config.yaml
dataset: "numbers of one to four digits printed on busy colour backdrops"
train_examples: 295000
targets: ["length", "ink"]
kernel_size: 3
init: "trunc_normal_002"
optimizer: "muon"
epochs: 7.3
weight_decay: 0.08
Rows from block 4, named by matrix and row number. Rows with one number belong to one channel. Each number is 50 + 15 x the weight over its row's rms, rounded and kept within 0 to 99. All counts start at 0. After the name is the row's rms in percent of the matrix's.
# conv1: bottleneck pointwise conv (model.blocks.4.conv1.weight, 96x160x1x1), inputs 80-159
# conv2: growth 3x3 conv (model.blocks.4.conv2.weight, 24x96x3x3, transposed), outputs 8-15, a 3x3 kernel for each
conv1.25 110:42 53 86 33 67 43 39 49 75 49 46 63 39 56 43 60 60 39 41 62 44 24 78 50 46 59 45 49 59 44 38 40 38 28 20 30 29 11 38 67 92 48 64 62 42 49 43 56 57 45 26 56 52 63 52 61 22 83 66 53 65 41 51 48 29 59 54 42 27 42 39 59 67 61 34 40 63 77 61 65
conv2.25 098:39 44 51 34 54 47 40 49 41 08 19 44 52 84 69 70 68 35 42 39 26 39 37 37 76 70 50 17 30 52 32 38 50 18 43 39 63 55 40 28 46 33 25 35 41 51 48 35 45 23 55 75 83 78 66 47 65 44 49 61 35 37 52 63 48 61 77 60 56 64 45 48
conv1.26 120:36 39 46 37 01 52 58 61 59 77 09 61 63 51 54 44 36 17 36 39 41 49 73 41 72 21 56 50 79 43 42 57 55 72 48 57 38 85 66 38 51 51 72 44 23 53 64 61 51 31 53 40 43 32 67 52 51 46 57 50 46 46 40 45 65 37 57 71 35 22 45 42 52 71 56 49 63 46 36 26
conv2.26 107:32 48 31 37 00 28 61 36 37 51 51 58 43 59 76 53 63 50 40 86 57 38 74 30 32 37 31 54 54 47 56 63 50 45 48 44 40 43 27 22 21 23 28 55 20 41 42 38 72 41 48 62 38 42 49 61 77 32 56 69 44 63 57 50 37 43 97 30 55 79 44 44
conv1.27 097:68 50 42 68 39 46 52 68 40 31 56 76 58 45 74 39 56 56 42 34 36 39 54 39 47 34 29 59 46 56 44 55 58 63 32 79 67 51 35 56 69 64 41 34 43 22 31 34 33 14 99 75 39 55 51 62 23 62 50 59 60 37 44 50 87 62 37 51 29 38 16 47 51 50 51 41 68 69 96 50
conv2.27 080:69 78 61 61 75 64 23 65 64 63 45 50 40 50 67 23 50 54 27 49 61 47 46 84 29 41 97 73 68 55 57 49 43 54 63 64 52 39 43 49 64 49 64 65 48 35 54 39 48 44 42 35 44 32 36 30 51 55 48 55 49 38 59 68 31 53 70 45 50 64 71 54
conv1.28 104:41 29 51 29 71 60 79 48 50 79 43 53 72 27 18 38 52 26 49 28 63 59 75 55 43 26 58 78 40 79 66 50 47 61 39 55 43 32 36 48 55 61 43 45 50 66 31 31 62 43 51 72 60 57 57 25 41 29 51 20 47 34 34 29 49 88 56 33 30 36 61 41 37 42 62 27 38 44 51 53
conv2.28 100:37 41 69 69 52 56 48 40 77 59 43 52 40 41 54 51 53 55 62 38 29 40 41 54 31 46 50 20 24 38 30 44 46 42 50 58 34 36 41 29 63 49 31 53 64 41 29 34 55 50 54 39 40 32 54 51 63 54 63 51 60 59 44 43 49 42 41 68 19 42 74 51
conv1.29 099:37 63 65 50 61 61 81 30 50 65 57 89 32 40 38 65 23 48 37 45 27 76 52 61 37 30 47 63 54 22 99 46 20 39 54 42 42 65 42 48 56 71 23 04 30 60 53 36 54 64 64 47 28 47 39 66 47 38 41 60 46 61 61 63 63 09 65 33 28 24 38 63 48 44 38 39 69 55 63 57
conv2.29 085:42 68 53 61 77 37 41 56 55 51 26 43 38 44 69 44 45 45 34 46 38 37 47 46 56 55 66 53 65 39 62 93 46 73 82 33 48 47 54 59 40 50 45 52 34 48 56 52 49 61 28 40 60 52 40 36 59 30 44 55 23 42 52 55 45 51 71 43 45 58 32 33
conv1.30 096:61 65 55 40 52 50 77 29 30 27 63 64 80 36 61 44 36 62 24 27 14 53 51 50 28 41 23 32 43 63 68 37 44 26 81 54 49 58 47 46 68 95 33 14 78 41 51 48 39 56 58 38 68 30 41 36 41 37 39 18 46 61 48 92 39 43 60 26 17 56 46 54 41 56 63 50 45 32 47 40
conv2.30 104:54 42 57 66 53 47 50 50 46 49 46 58 26 35 40 49 70 62 58 51 33 56 40 38 49 38 68 69 50 27 69 45 08 64 43 31 39 43 70 52 31 38 41 43 34 69 64 27 66 59 32 48 42 33 41 34 34 43 43 46 48 41 45 86 46 39 85 59 21 39 64 52
conv1.31 096:38 32 37 37 57 49 35 60 41 34 74 22 44 86 68 45 44 30 63 09 32 67 21 08 62 37 70 74 63 53 30 36 63 39 50 59 44 37 41 54 45 70 41 58 32 65 49 92 80 65 41 56 66 29 46 30 53 35 42 21 35 45 64 86 60 20 59 51 21 33 50 30 27 45 43 44 34 39 61 67
conv2.31 102:62 22 39 80 50 50 53 36 45 52 62 47 38 29 27 59 68 63 50 46 32 37 40 28 40 34 37 40 37 64 56 34 32 49 27 27 24 55 66 50 47 33 59 42 30 72 68 65 60 48 62 39 31 46 43 26 40 51 38 39 54 54 42 99 39 22 70 81 09 21 83 50
conv1.32 110:58 62 91 45 23 41 38 40 35 47 42 45 48 22 34 63 38 82 46 45 91 67 60 38 70 68 68 62 41 44 72 39 59 57 43 43 71 55 56 60 46 57 47 31 58 58 58 43 42 42 60 36 24 75 69 83 44 27 50 23 62 38 59 50 32 33 38 31 43 72 19 76 31 74 35 53 50 43 27 39
conv2.32 155:31 54 59 14 67 64 28 62 79 83 76 45 49 38 26 39 36 38 58 41 40 69 51 45 46 36 49 27 33 46 23 41 59 43 51 63 59 52 50 75 37 58 68 28 48 34 49 76 45 52 61 46 47 49 63 67 81 65 71 77 52 41 49 21 44 61 46 36 55 88 38 31
conv1.33 104:42 53 42 26 37 63 43 42 42 44 32 53 42 54 58 65 37 51 38 46 41 34 60 61 64 78 47 55 61 49 51 43 54 28 51 52 65 25 53 68 35 47 46 57 68 49 74 62 30 71 39 71 45 17 47 41 48 39 17 45 63 59 59 54 49 63 54 56 58 58 99 40 50 50 68 58 40 53 34 42
conv2.33 098:63 56 26 76 63 31 68 49 34 38 44 39 50 50 45 58 42 43 61 56 59 53 58 69 44 61 66 44 51 70 39 52 53 56 66 42 72 38 70 68 58 73 63 74 45 49 41 61 54 48 78 50 27 67 66 35 40 71 44 53 49 35 45 51 42 48 45 58 44 37 64 64
conv1.34 094:46 57 46 38 69 49 32 13 93 51 40 49 23 40 30 48 53 55 47 50 40 55 82 52 54 41 54 52 38 25 49 46 35 57 39 65 49 45 77 49 40 71 76 35 49 54 25 67 54 36 39 51 48 30 95 71 38 57 51 59 59 18 38 46 33 14 46 46 39 55 38 40 61 43 50 44 27 35 42 28
conv2.34 071:60 59 33 54 77 44 43 41 30 27 14 43 82 89 71 83 58 33 54 43 39 54 53 40 94 73 44 48 43 51 51 75 44 38 42 39 49 42 52 32 55 68 37 74 53 45 51 46 33 33 40 71 78 75 47 39 42 24 47 46 29 44 46 27 64 47 51 62 64 69 19 46
conv1.35 101:44 58 86 96 60 54 51 20 67 71 58 68 42 56 51 66 19 45 36 43 25 42 87 39 63 32 64 68 33 36 74 41 45 29 74 48 76 38 49 76 17 24 37 43 47 51 36 34 56 61 68 41 34 60 68 58 33 28 37 53 57 44 49 53 39 43 54 42 61 51 58 46 55 45 65 20 50 50 48 46
conv2.35 095:46 56 39 69 64 47 27 51 49 36 30 53 42 58 88 69 55 28 45 33 49 35 30 57 36 37 70 49 34 50 58 37 54 59 50 73 56 52 44 53 63 61 44 66 59 31 41 48 39 27 57 38 53 76 55 45 64 46 59 63 28 41 48 41 47 50 40 62 49 25 45 64
conv1.36 097:49 33 55 47 60 43 50 54 91 48 32 39 32 65 90 83 55 37 42 60 35 53 53 41 48 45 56 68 31 43 49 53 42 70 44 42 54 43 56 51 52 33 74 43 52 20 52 64 75 83 31 69 47 53 64 35 71 63 62 48 60 69 55 40 20 47 47 27 50 61 44 56 52 39 53 37 38 54 59 49
conv2.36 067:53 43 68 67 55 44 53 58 44 25 23 41 70 72 85 53 65 50 49 54 71 53 69 70 61 75 64 54 48 41 63 35 35 51 30 38 50 40 36 40 43 43 65 84 46 61 48 33 55 47 43 64 64 67 64 57 69 55 59 50 56 59 37 53 21 44 75 46 25 50 49 27
conv1.37 100:64 54 61 64 52 38 65 32 49 47 33 76 31 77 56 38 45 32 90 86 73 57 34 50 40 52 45 63 58 70 51 39 71 39 33 36 35 01 45 16 65 41 55 63 55 58 51 51 48 42 41 31 60 29 24 30 25 73 50 52 43 42 34 47 38 42 44 51 60 38 02 46 64 06 38 14 51 32 36 62
conv2.37 100:38 52 58 18 38 58 64 58 44 34 65 46 64 65 30 59 38 44 64 14 21 62 58 36 88 77 27 31 49 45 30 34 43 22 29 51 43 61 51 43 41 33 42 46 38 51 30 52 44 57 57 64 45 44 54 69 59 51 42 53 54 71 67 53 48 65 49 30 47 62 40 45
conv1.38 096:64 56 39 37 49 51 65 22 58 46 67 34 57 11 60 57 19 43 41 38 29 81 53 47 39 84 34 46 31 28 62 36 65 59 63 48 30 47 63 10 47 57 67 07 45 48 49 42 41 48 59 46 39 55 51 64 38 44 51 58 50 26 32 62 39 64 66 22 34 62 65 71 42 73 57 26 76 49 44 45
conv2.38 084:38 75 90 25 57 71 23 48 74 37 49 43 40 49 47 40 40 44 62 75 74 45 62 71 21 28 44 43 28 31 37 30 47 62 49 46 43 49 47 38 35 59 47 37 56 49 28 50 32 40 50 34 46 55 41 97 78 38 75 48 50 56 36 56 40 31 64 69 43 55 75 67
conv1.39 104:34 37 39 54 29 54 45 22 56 27 50 40 42 52 46 63 37 67 52 35 28 58 65 43 76 52 43 22 38 64 35 50 31 63 34 34 38 51 62 48 46 58 55 48 39 52 36 45 39 37 50 29 21 39 50 76 33 67 77 53 67 65 48 62 58 20 65 53 64 55 72 58 53 66 47 52 35 31 41 47
conv2.39 101:51 76 49 33 81 52 33 55 46 41 40 55 49 37 39 53 52 42 42 40 40 49 52 42 71 58 37 52 51 49 60 54 38 58 32 50 54 59 43 66 48 33 49 42 44 64 50 51 46 48 45 56 30 25 61 48 38 45 48 54 41 31 42 67 83 48 71 92 82 66 54 82
conv1.40 100:38 56 69 35 56 40 29 47 36 81 60 67 24 42 40 33 46 72 27 35 37 55 35 36 61 18 31 51 58 43 52 62 53 22 67 47 53 23 29 46 50 70 35 46 24 28 22 37 72 61 25 49 77 61 35 50 46 50 36 21 51 35 60 66 48 42 26 48 83 36 49 51 60 60 67 43 80 71 28 54
conv2.40 093:82 69 28 63 44 31 34 57 41 57 52 46 47 46 48 54 38 37 20 23 37 34 50 46 35 48 40 44 54 51 39 63 48 22 77 48 57 65 64 74 64 50 58 58 43 61 65 61 44 43 43 44 53 60 25 18 40 29 26 59 43 37 61 41 43 56 43 36 53 57 47 50
conv1.41 100:68 55 52 54 38 68 55 59 46 25 41 48 52 29 55 48 24 66 44 56 22 35 50 40 61 37 35 52 23 55 45 38 65 68 64 20 43 47 50 50 56 55 32 48 43 28 50 35 49 80 49 50 35 44 39 62 14 66 61 49 53 36 41 46 42 27 61 71 41 37 64 59 69 36 46 23 74 52 36 61
conv2.41 077:47 76 54 39 98 59 22 81 53 23 36 42 30 46 34 46 58 42 48 30 55 62 41 55 72 51 51 46 57 44 39 49 46 49 47 63 42 48 48 72 42 43 61 40 59 59 61 62 65 47 40 58 47 41 39 45 45 58 47 55 51 37 64 33 54 56 46 43 60 62 49 68
conv1.42 086:58 58 40 42 37 40 44 30 61 65 16 12 72 59 41 43 63 34 22 71 36 78 35 69 30 37 35 65 44 24 61 36 22 75 31 77 42 48 60 37 20 69 59 12 28 28 44 54 35 44 50 36 57 25 57 30 28 33 48 72 48 46 62 49 36 55 69 60 48 53 45 31 92 31 34 70 79 28 26 36
conv2.42 124:56 45 52 76 44 39 74 50 49 59 41 41 32 39 46 51 57 74 16 37 46 52 58 49 45 49 34 49 63 49 34 85 49 45 90 23 73 37 43 44 34 51 28 53 57 66 82 57 39 37 29 39 29 50 56 27 35 59 36 40 63 51 46 57 60 68 39 46 72 40 28 42
conv1.43 100:42 49 71 31 53 42 41 50 22 77 24 20 36 84 76 43 33 61 59 53 38 48 31 40 29 84 62 41 25 50 36 22 29 33 43 54 74 47 31 61 89 26 40 54 47 45 63 46 46 68 83 28 37 94 68 56 48 50 47 57 78 70 43 43 57 30 65 38 72 30 50 67 55 52 66 59 60 41 45 32
conv2.43 097:74 30 21 73 52 47 67 56 42 42 74 63 62 63 55 63 41 43 51 50 61 55 62 67 52 54 60 43 45 67 34 25 57 47 36 58 48 82 82 55 65 44 64 53 33 57 35 85 52 51 65 51 42 39 34 29 27 39 32 34 48 47 55 62 60 74 85 40 48 64 51 44
conv1.44 098:46 39 35 65 67 59 50 29 51 64 65 69 36 40 58 21 46 47 58 46 39 25 55 50 25 26 49 58 65 67 39 43 25 46 64 51 36 43 75 40 66 45 44 66 55 69 47 15 41 44 62 42 58 34 56 14 37 48 06 37 46 50 61 52 57 64 59 44 64 50 33 72 33 47 35 37 54 38 74 43
conv2.44 103:48 60 75 45 68 73 34 62 67 50 45 75 53 53 65 43 25 36 57 48 67 55 47 73 33 24 54 50 74 49 69 69 57 62 64 53 35 55 27 47 69 50 64 86 64 35 49 47 45 50 64 45 61 54 31 55 49 35 66 53 48 36 43 41 34 41 49 47 48 28 58 77
conv1.45 099:31 45 26 20 48 30 88 49 20 27 68 61 54 67 49 55 50 45 36 90 35 75 57 39 76 60 56 90 33 32 18 34 46 44 74 44 43 42 37 34 45 38 48 46 47 31 32 44 54 72 61 65 44 66 52 51 47 29 49 55 79 72 74 29 47 37 56 72 51 32 57 32 36 48 57 45 60 37 47 39
conv2.45 090:58 65 57 61 62 46 55 32 35 46 67 31 65 41 37 41 38 59 46 44 58 57 68 63 61 57 49 46 56 59 34 42 66 49 41 88 26 24 26 44 27 43 37 45 45 55 49 77 51 51 45 38 29 29 62 86 62 69 75 75 58 60 77 32 45 45 49 35 48 65 49 62
conv1.46 090:59 47 59 43 53 67 50 35 47 60 46 67 64 71 10 33 99 49 36 21 44 51 63 37 54 49 16 54 58 32 56 67 47 81 55 55 53 12 56 40 67 45 66 21 55 34 48 39 31 43 83 47 46 49 00 43 51 41 25 45 56 74 62 38 51 48 39 45 68 43 41 47 52 52 59 64 43 49 77 80
conv2.46 094:53 55 43 70 49 40 67 47 32 41 67 39 58 52 42 36 45 63 34 32 32 53 33 43 66 38 68 57 48 57 49 48 34 33 75 49 83 35 28 53 42 31 37 42 26 57 77 72 43 44 43 32 23 36 63 52 34 68 47 44 60 48 35 53 27 60 56 28 55 65 45 50
conv1.47 100:44 43 18 56 52 56 58 37 58 40 60 46 34 26 48 55 50 41 37 63 04 34 41 73 33 26 14 27 86 62 43 50 46 64 78 64 65 52 69 56 87 54 48 86 30 41 67 47 25 77 29 76 51 42 77 37 42 84 47 32 55 34 43 76 50 35 63 66 34 30 69 56 55 59 35 48 51 61 44 40
conv2.47 111:67 45 65 33 45 71 34 43 54 37 59 50 65 67 52 48 40 35 37 37 42 25 64 57 36 70 46 36 37 40 46 19 41 55 44 48 44 46 38 62 54 47 64 53 85 42 41 65 35 37 80 49 42 71 51 74 77 50 69 78 28 41 54 42 32 46 40 53 61 28 66 64
conv1.48 107:50 63 41 88 42 41 53 59 48 62 58 50 36 68 59 56 63 37 54 37 36 38 83 61 42 49 57 36 56 49 68 71 43 56 74 60 59 50 60 64 70 63 48 32 50 48 51 56 34 50 42 67 76 62 46 30 69 45 32 47 45 47 25 44 29 46 49 49 57 51 72 49 30 49 40 47 67 50 40 48
conv2.48 092:50 63 40 56 64 31 38 59 39 55 23 55 51 49 68 58 59 38 64 46 46 52 53 39 36 62 43 43 52 56 46 63 58 59 67 61 53 45 36 48 47 27 42 37 43 49 67 50 51 45 29 60 54 62 50 49 70 62 51 75 53 52 60 48 57 63 51 57 53 46 70 68
conv1.49 093:35 54 37 43 62 48 52 51 63 70 54 33 24 42 41 60 69 31 21 39 46 65 50 89 29 20 16 74 49 33 27 65 27 41 41 63 37 60 22 47 47 74 40 05 23 53 44 38 32 20 42 46 66 21 62 41 33 55 47 50 41 36 91 40 35 48 39 77 60 46 54 48 48 24 38 55 79 48 54 64
conv2.49 116:55 43 30 74 48 28 75 60 43 64 45 41 54 47 46 38 34 63 28 43 28 48 64 35 53 63 35 31 57 58 19 85 62 39 93 33 82 49 34 58 56 46 21 53 50 66 70 58 27 39 44 55 56 50 60 32 28 55 40 40 58 53 46 41 50 56 49 43 67 68 30 29
conv1.50 094:48 72 38 51 73 44 33 29 56 82 67 18 70 48 62 50 61 47 51 48 47 37 52 81 33 32 48 70 59 64 81 40 34 69 70 45 27 44 32 42 63 61 80 60 43 44 64 64 56 42 40 86 49 06 67 41 76 51 40 32 56 50 55 38 75 72 35 36 39 52 59 51 33 62 67 56 44 58 62 33
conv2.50 081:54 51 47 36 34 28 42 33 40 28 38 41 32 65 56 46 46 47 79 41 21 62 45 22 36 43 22 20 26 38 43 30 42 46 23 33 80 62 48 54 53 46 58 77 41 66 64 48 32 35 56 27 32 42 75 57 18 77 58 23 64 43 20 43 40 59 43 50 42 34 66 46
conv1.51 096:43 58 58 23 62 28 48 34 42 81 45 62 54 25 15 61 53 33 38 50 50 86 74 17 35 28 16 56 45 36 60 77 57 45 54 71 35 50 39 27 53 43 43 34 67 45 36 38 48 35 33 00 51 56 70 47 26 50 31 41 58 64 35 45 52 40 55 26 62 60 47 25 28 34 60 43 50 39 56 49
conv2.51 091:46 51 57 59 53 49 61 43 42 45 53 48 45 61 53 47 39 46 55 38 21 52 34 35 34 30 44 45 29 58 49 55 30 49 60 34 66 32 51 46 48 59 39 41 34 65 42 59 49 35 46 44 17 19 64 60 38 48 54 41 53 40 28 37 52 21 47 55 48 52 41 70
conv1.52 106:63 59 39 72 90 64 47 52 77 47 53 71 48 42 46 71 66 15 38 39 42 52 30 80 55 58 21 49 59 45 33 51 32 57 77 54 53 18 60 52 57 69 50 73 41 49 46 46 62 74 50 52 65 87 31 63 47 59 54 30 61 47 47 58 30 45 56 48 62 28 55 32 65 31 68 56 44 73 29 73
conv2.52 118:35 48 44 31 47 45 36 52 59 39 55 73 53 68 72 35 43 45 29 28 36 16 57 69 29 65 81 23 26 67 25 27 78 41 60 68 56 42 26 23 32 21 39 35 40 54 51 33 30 36 67 40 56 67 57 61 57 74 68 62 51 67 58 42 44 45 39 49 40 42 56 35
conv1.53 105:69 45 46 64 22 63 56 27 39 39 62 39 29 40 45 71 23 34 40 59 33 44 62 51 34 68 26 49 46 53 44 48 27 53 50 52 69 59 47 68 56 31 58 52 75 32 77 23 56 81 64 73 40 55 68 37 48 62 41 49 36 39 54 37 64 55 65 31 60 47 99 40 47 69 60 72 89 52 38 52
conv2.53 088:55 45 41 72 54 31 71 37 28 28 43 43 39 53 46 53 44 40 30 42 64 40 52 53 38 51 62 44 67 50 39 66 52 57 74 31 61 42 53 57 50 58 60 74 51 66 51 62 52 54 51 47 35 55 52 05 37 34 09 36 34 22 23 50 45 45 55 42 55 46 41 47
conv1.54 104:48 75 37 45 69 47 39 54 70 61 43 02 50 63 47 12 56 63 22 62 40 29 57 54 65 64 21 44 57 22 45 47 46 66 52 32 35 60 66 54 60 46 30 73 40 31 61 52 45 39 39 21 29 54 63 57 51 81 52 29 38 46 26 22 61 86 30 33 52 35 17 50 37 41 54 40 39 34 97 17
conv2.54 113:49 39 42 13 27 61 41 52 60 26 28 28 70 55 52 68 56 41 80 69 26 67 34 22 64 43 39 36 60 69 41 57 52 32 34 44 59 75 62 32 66 27 56 23 42 44 29 43 50 40 53 55 49 49 54 45 40 28 39 45 40 33 26 31 49 58 57 37 48 77 37 37
conv1.55 094:46 41 60 28 37 69 48 38 50 40 57 38 48 25 38 34 86 59 54 58 65 57 59 63 36 42 43 36 33 46 40 39 24 66 52 68 36 49 55 26 41 54 55 51 35 06 46 48 24 68 38 54 55 30 59 45 10 10 44 61 85 60 61 12 37 46 58 53 56 41 88 52 58 38 55 55 79 40 33 66
conv2.55 125:39 42 43 69 50 37 69 56 50 70 52 50 44 33 42 52 48 60 44 47 51 71 45 45 54 43 38 50 50 52 36 57 72 29 76 38 82 43 31 55 35 37 33 31 42 66 85 45 53 44 17 35 24 36 59 39 43 72 52 58 71 35 47 38 67 51 35 64 78 48 33 49
conv1.56 097:45 42 67 37 19 47 53 34 44 30 43 34 48 54 38 36 31 73 60 56 48 54 42 58 99 46 23 45 49 24 62 37 42 46 50 72 83 53 48 56 37 53 49 59 71 34 64 41 33 98 16 47 41 41 34 34 38 53 27 54 38 59 50 55 41 52 63 00 61 31 60 60 51 35 60 43 70 46 48 48
conv2.56 098:72 40 35 66 66 44 32 57 48 60 41 39 52 40 34 55 46 48 40 42 44 45 57 61 39 60 62 67 50 71 49 60 47 49 59 66 69 36 49 78 53 63 77 51 42 57 81 92 38 43 71 36 28 39 81 49 40 85 66 64 55 49 40 34 41 42 50 34 73 31 47 70
conv1.57 104:50 66 58 39 62 54 57 50 77 43 44 56 16 67 67 29 52 12 38 67 58 36 43 35 42 58 21 38 50 41 62 60 53 48 50 47 55 63 53 53 30 42 52 37 44 77 16 44 77 62 86 16 49 39 31 20 52 02 44 43 39 38 58 41 81 31 46 36 33 35 43 53 63 66 60 27 67 20 38 50
conv2.57 123:62 67 49 40 16 59 43 38 51 45 39 55 64 75 64 51 53 25 65 54 34 75 40 38 72 73 54 36 44 41 48 43 44 24 29 32 40 68 79 18 74 34 36 37 34 49 43 38 67 46 49 68 79 77 50 45 46 32 41 41 58 66 58 50 37 58 79 18 42 73 45 38
conv1.58 098:37 44 91 39 50 52 52 35 46 73 47 11 43 29 60 36 21 64 53 59 76 39 60 33 41 34 34 39 67 38 60 24 16 53 81 68 60 44 29 29 36 33 28 44 76 39 30 42 36 34 52 46 49 34 39 40 51 33 46 65 37 44 26 28 45 61 45 33 59 48 27 39 11 64 33 54 45 38 77 67
conv2.58 091:61 42 33 20 29 30 27 44 42 74 60 25 55 34 48 62 52 55 57 55 35 59 42 40 43 29 60 34 34 45 32 25 40 40 20 38 63 57 80 57 34 49 63 19 37 40 35 56 34 47 42 21 34 25 81 67 57 57 71 54 55 56 43 41 35 50 65 33 47 57 60 56
conv1.59 091:45 33 38 40 60 64 16 63 66 57 38 26 85 18 40 38 65 39 46 61 37 40 38 58 54 43 23 47 43 51 25 41 44 79 53 30 48 20 49 52 33 45 66 36 04 53 52 54 38 37 60 70 69 07 84 51 76 54 69 40 39 70 48 16 38 45 42 27 54 24 61 41 79 38 28 60 79 37 50 41
conv2.59 102:66 39 28 81 40 42 66 50 36 55 29 24 43 55 45 61 72 65 34 36 44 50 45 34 54 48 33 51 60 43 44 77 55 39 60 20 57 31 28 44 28 23 38 43 54 59 78 37 36 45 32 54 46 44 70 46 28 65 60 35 63 56 36 47 60 62 38 47 71 53 27 32
conv1.60 096:39 55 45 57 16 24 58 52 29 43 38 92 81 38 65 45 45 64 37 46 34 38 29 63 48 50 36 59 45 39 43 45 41 42 48 54 26 75 60 17 19 39 43 42 85 56 23 27 83 42 53 48 61 48 61 60 59 65 63 44 51 44 47 47 74 35 45 54 19 39 58 28 45 17 40 33 43 41 86 25
conv2.60 094:58 59 61 47 65 57 48 52 60 43 23 23 27 30 61 64 89 82 28 31 57 35 35 60 35 37 79 64 42 27 47 17 28 53 15 46 28 50 54 41 31 41 38 40 43 53 71 51 61 52 22 60 45 41 54 38 48 59 38 49 54 25 33 58 45 70 37 34 58 22 38 71
conv1.61 097:63 54 40 66 26 42 43 25 39 71 62 30 23 50 76 42 30 34 22 52 51 68 44 49 49 59 14 55 39 41 33 52 21 64 37 50 57 46 61 28 62 35 45 80 40 70 45 60 64 49 33 25 19 50 59 53 48 49 48 51 38 59 27 76 29 32 40 37 51 25 73 24 75 33 50 41 65 71 42 82
conv2.61 083:64 56 54 51 53 53 40 44 52 69 82 70 42 18 43 38 39 58 36 31 45 38 56 66 64 62 47 49 48 43 68 47 49 50 49 45 49 77 44 65 50 38 56 33 39 59 62 68 63 61 49 63 38 27 60 27 37 35 43 53 35 37 45 70 51 46 84 54 58 54 44 50
conv1.62 103:32 33 27 29 71 37 54 35 45 72 55 33 66 47 72 52 49 69 48 34 68 65 37 45 56 61 44 43 54 97 69 36 50 40 41 54 38 41 56 37 50 50 39 65 54 32 40 38 41 43 53 27 48 26 45 46 52 85 50 23 26 80 42 77 44 60 42 68 35 61 51 62 63 55 47 62 42 41 57 28
conv2.62 115:53 52 50 55 55 52 56 45 56 33 75 80 45 58 40 44 32 43 62 32 32 50 48 50 39 50 48 42 43 42 60 34 33 44 31 39 42 54 58 39 40 31 33 32 24 59 29 56 43 36 70 52 45 57 36 58 52 37 43 55 43 43 64 72 46 32 74 51 23 46 69 49
conv1.63 089:59 29 41 31 22 76 43 46 67 39 41 08 45 11 46 61 71 55 35 44 33 37 62 49 42 32 63 29 08 34 23 31 32 60 35 82 47 53 63 33 68 37 39 54 30 39 49 29 60 54 19 29 45 22 39 25 36 52 62 59 26 67 49 20 37 56 45 42 21 61 11 39 61 45 28 60 54 24 46 21
conv2.63 095:53 50 55 79 50 34 64 39 31 59 32 30 55 41 46 79 69 64 30 42 44 53 45 44 41 41 35 48 65 37 49 83 50 47 79 29 72 47 33 53 60 45 33 63 49 51 67 45 51 38 36 52 50 38 52 49 41 48 63 50 62 49 46 51 53 65 34 49 77 45 19 35
conv1.64 107:49 44 82 29 38 41 51 65 40 53 43 24 65 89 48 48 59 73 58 22 54 39 43 70 56 56 40 57 30 57 35 50 43 58 65 52 55 35 65 50 45 35 44 44 53 41 83 45 70 90 34 34 53 62 44 41 41 24 46 42 66 53 48 37 15 47 36 71 46 45 52 45 73 27 31 41 34 64 25 55
conv2.64 089:60 49 28 68 93 49 58 65 48 52 34 43 41 36 43 62 52 58 32 40 53 68 65 44 55 63 54 80 68 75 40 50 69 32 59 47 41 57 51 56 36 74 71 78 62 65 74 57 57 62 29 45 48 32 59 26 26 86 59 65 53 41 49 40 64 61 53 43 60 68 29 45
conv1.65 100:65 60 34 82 42 32 23 53 52 67 66 49 35 28 50 59 11 46 20 27 50 33 50 65 55 54 18 55 46 36 60 39 66 67 33 33 23 48 55 39 43 48 94 38 24 27 25 40 30 68 53 31 39 47 52 58 30 50 20 72 31 24 54 50 42 49 10 42 63 89 54 50 54 94 24 50 43 31 56 28
conv2.65 127:29 81 75 26 44 71 28 49 72 30 41 28 49 60 58 61 54 51 63 76 63 47 53 47 35 33 26 53 44 25 49 45 41 70 61 46 54 60 76 32 50 79 61 46 55 37 26 48 28 30 45 43 64 54 51 90 71 33 59 47 32 37 29 50 43 50 77 53 65 64 77 55
conv1.66 105:38 48 59 75 38 60 28 63 54 49 54 31 59 34 30 74 37 50 47 27 35 36 81 35 45 25 47 40 41 62 59 43 32 49 65 32 40 45 59 47 45 53 37 32 51 32 54 36 29 57 55 31 62 06 52 21 33 42 35 53 84 48 60 29 09 54 68 44 65 50 49 67 50 68 25 37 30 47 60 38
conv2.66 101:41 41 64 51 56 59 41 53 50 43 17 62 45 50 81 76 78 61 39 46 83 32 32 72 23 47 77 64 53 56 69 45 39 71 41 41 63 49 62 42 41 64 33 50 72 68 73 30 49 48 26 52 61 60 64 51 52 76 55 60 73 50 61 56 60 61 41 68 68 43 56 78
conv1.67 104:55 78 48 45 91 33 51 57 43 74 88 44 45 21 45 44 71 45 32 36 22 82 39 61 60 71 52 69 99 46 37 51 55 63 71 52 58 57 70 48 60 43 40 54 53 30 50 44 41 32 47 71 48 65 24 54 40 30 60 38 63 32 54 40 54 32 63 57 65 51 34 55 52 43 42 35 53 54 31 55
conv2.67 122:61 77 76 26 75 61 34 43 46 50 62 70 55 79 48 48 41 28 30 68 78 30 74 74 13 30 52 40 57 56 37 53 74 55 75 80 60 57 28 69 53 73 62 47 76 71 62 54 52 39 61 54 58 55 40 66 56 33 65 74 19 54 56 51 56 45 51 80 47 51 83 70
conv1.68 109:76 51 83 28 66 64 43 35 52 26 49 57 62 44 44 50 59 57 32 45 71 63 55 75 76 57 41 65 50 35 44 36 45 61 61 44 54 41 42 50 68 51 50 59 53 59 41 42 47 52 41 72 44 37 50 34 49 55 58 67 90 27 37 52 47 63 35 80 37 43 56 59 55 47 57 06 53 44 34 60
conv2.68 098:47 54 81 54 54 54 62 38 54 36 55 42 54 51 47 50 16 53 58 36 37 55 50 43 49 45 26 35 54 53 43 32 61 43 32 66 42 53 26 30 46 34 44 39 42 40 24 49 35 26 48 40 33 41 62 89 57 64 75 59 59 55 69 54 46 51 59 53 48 65 67 56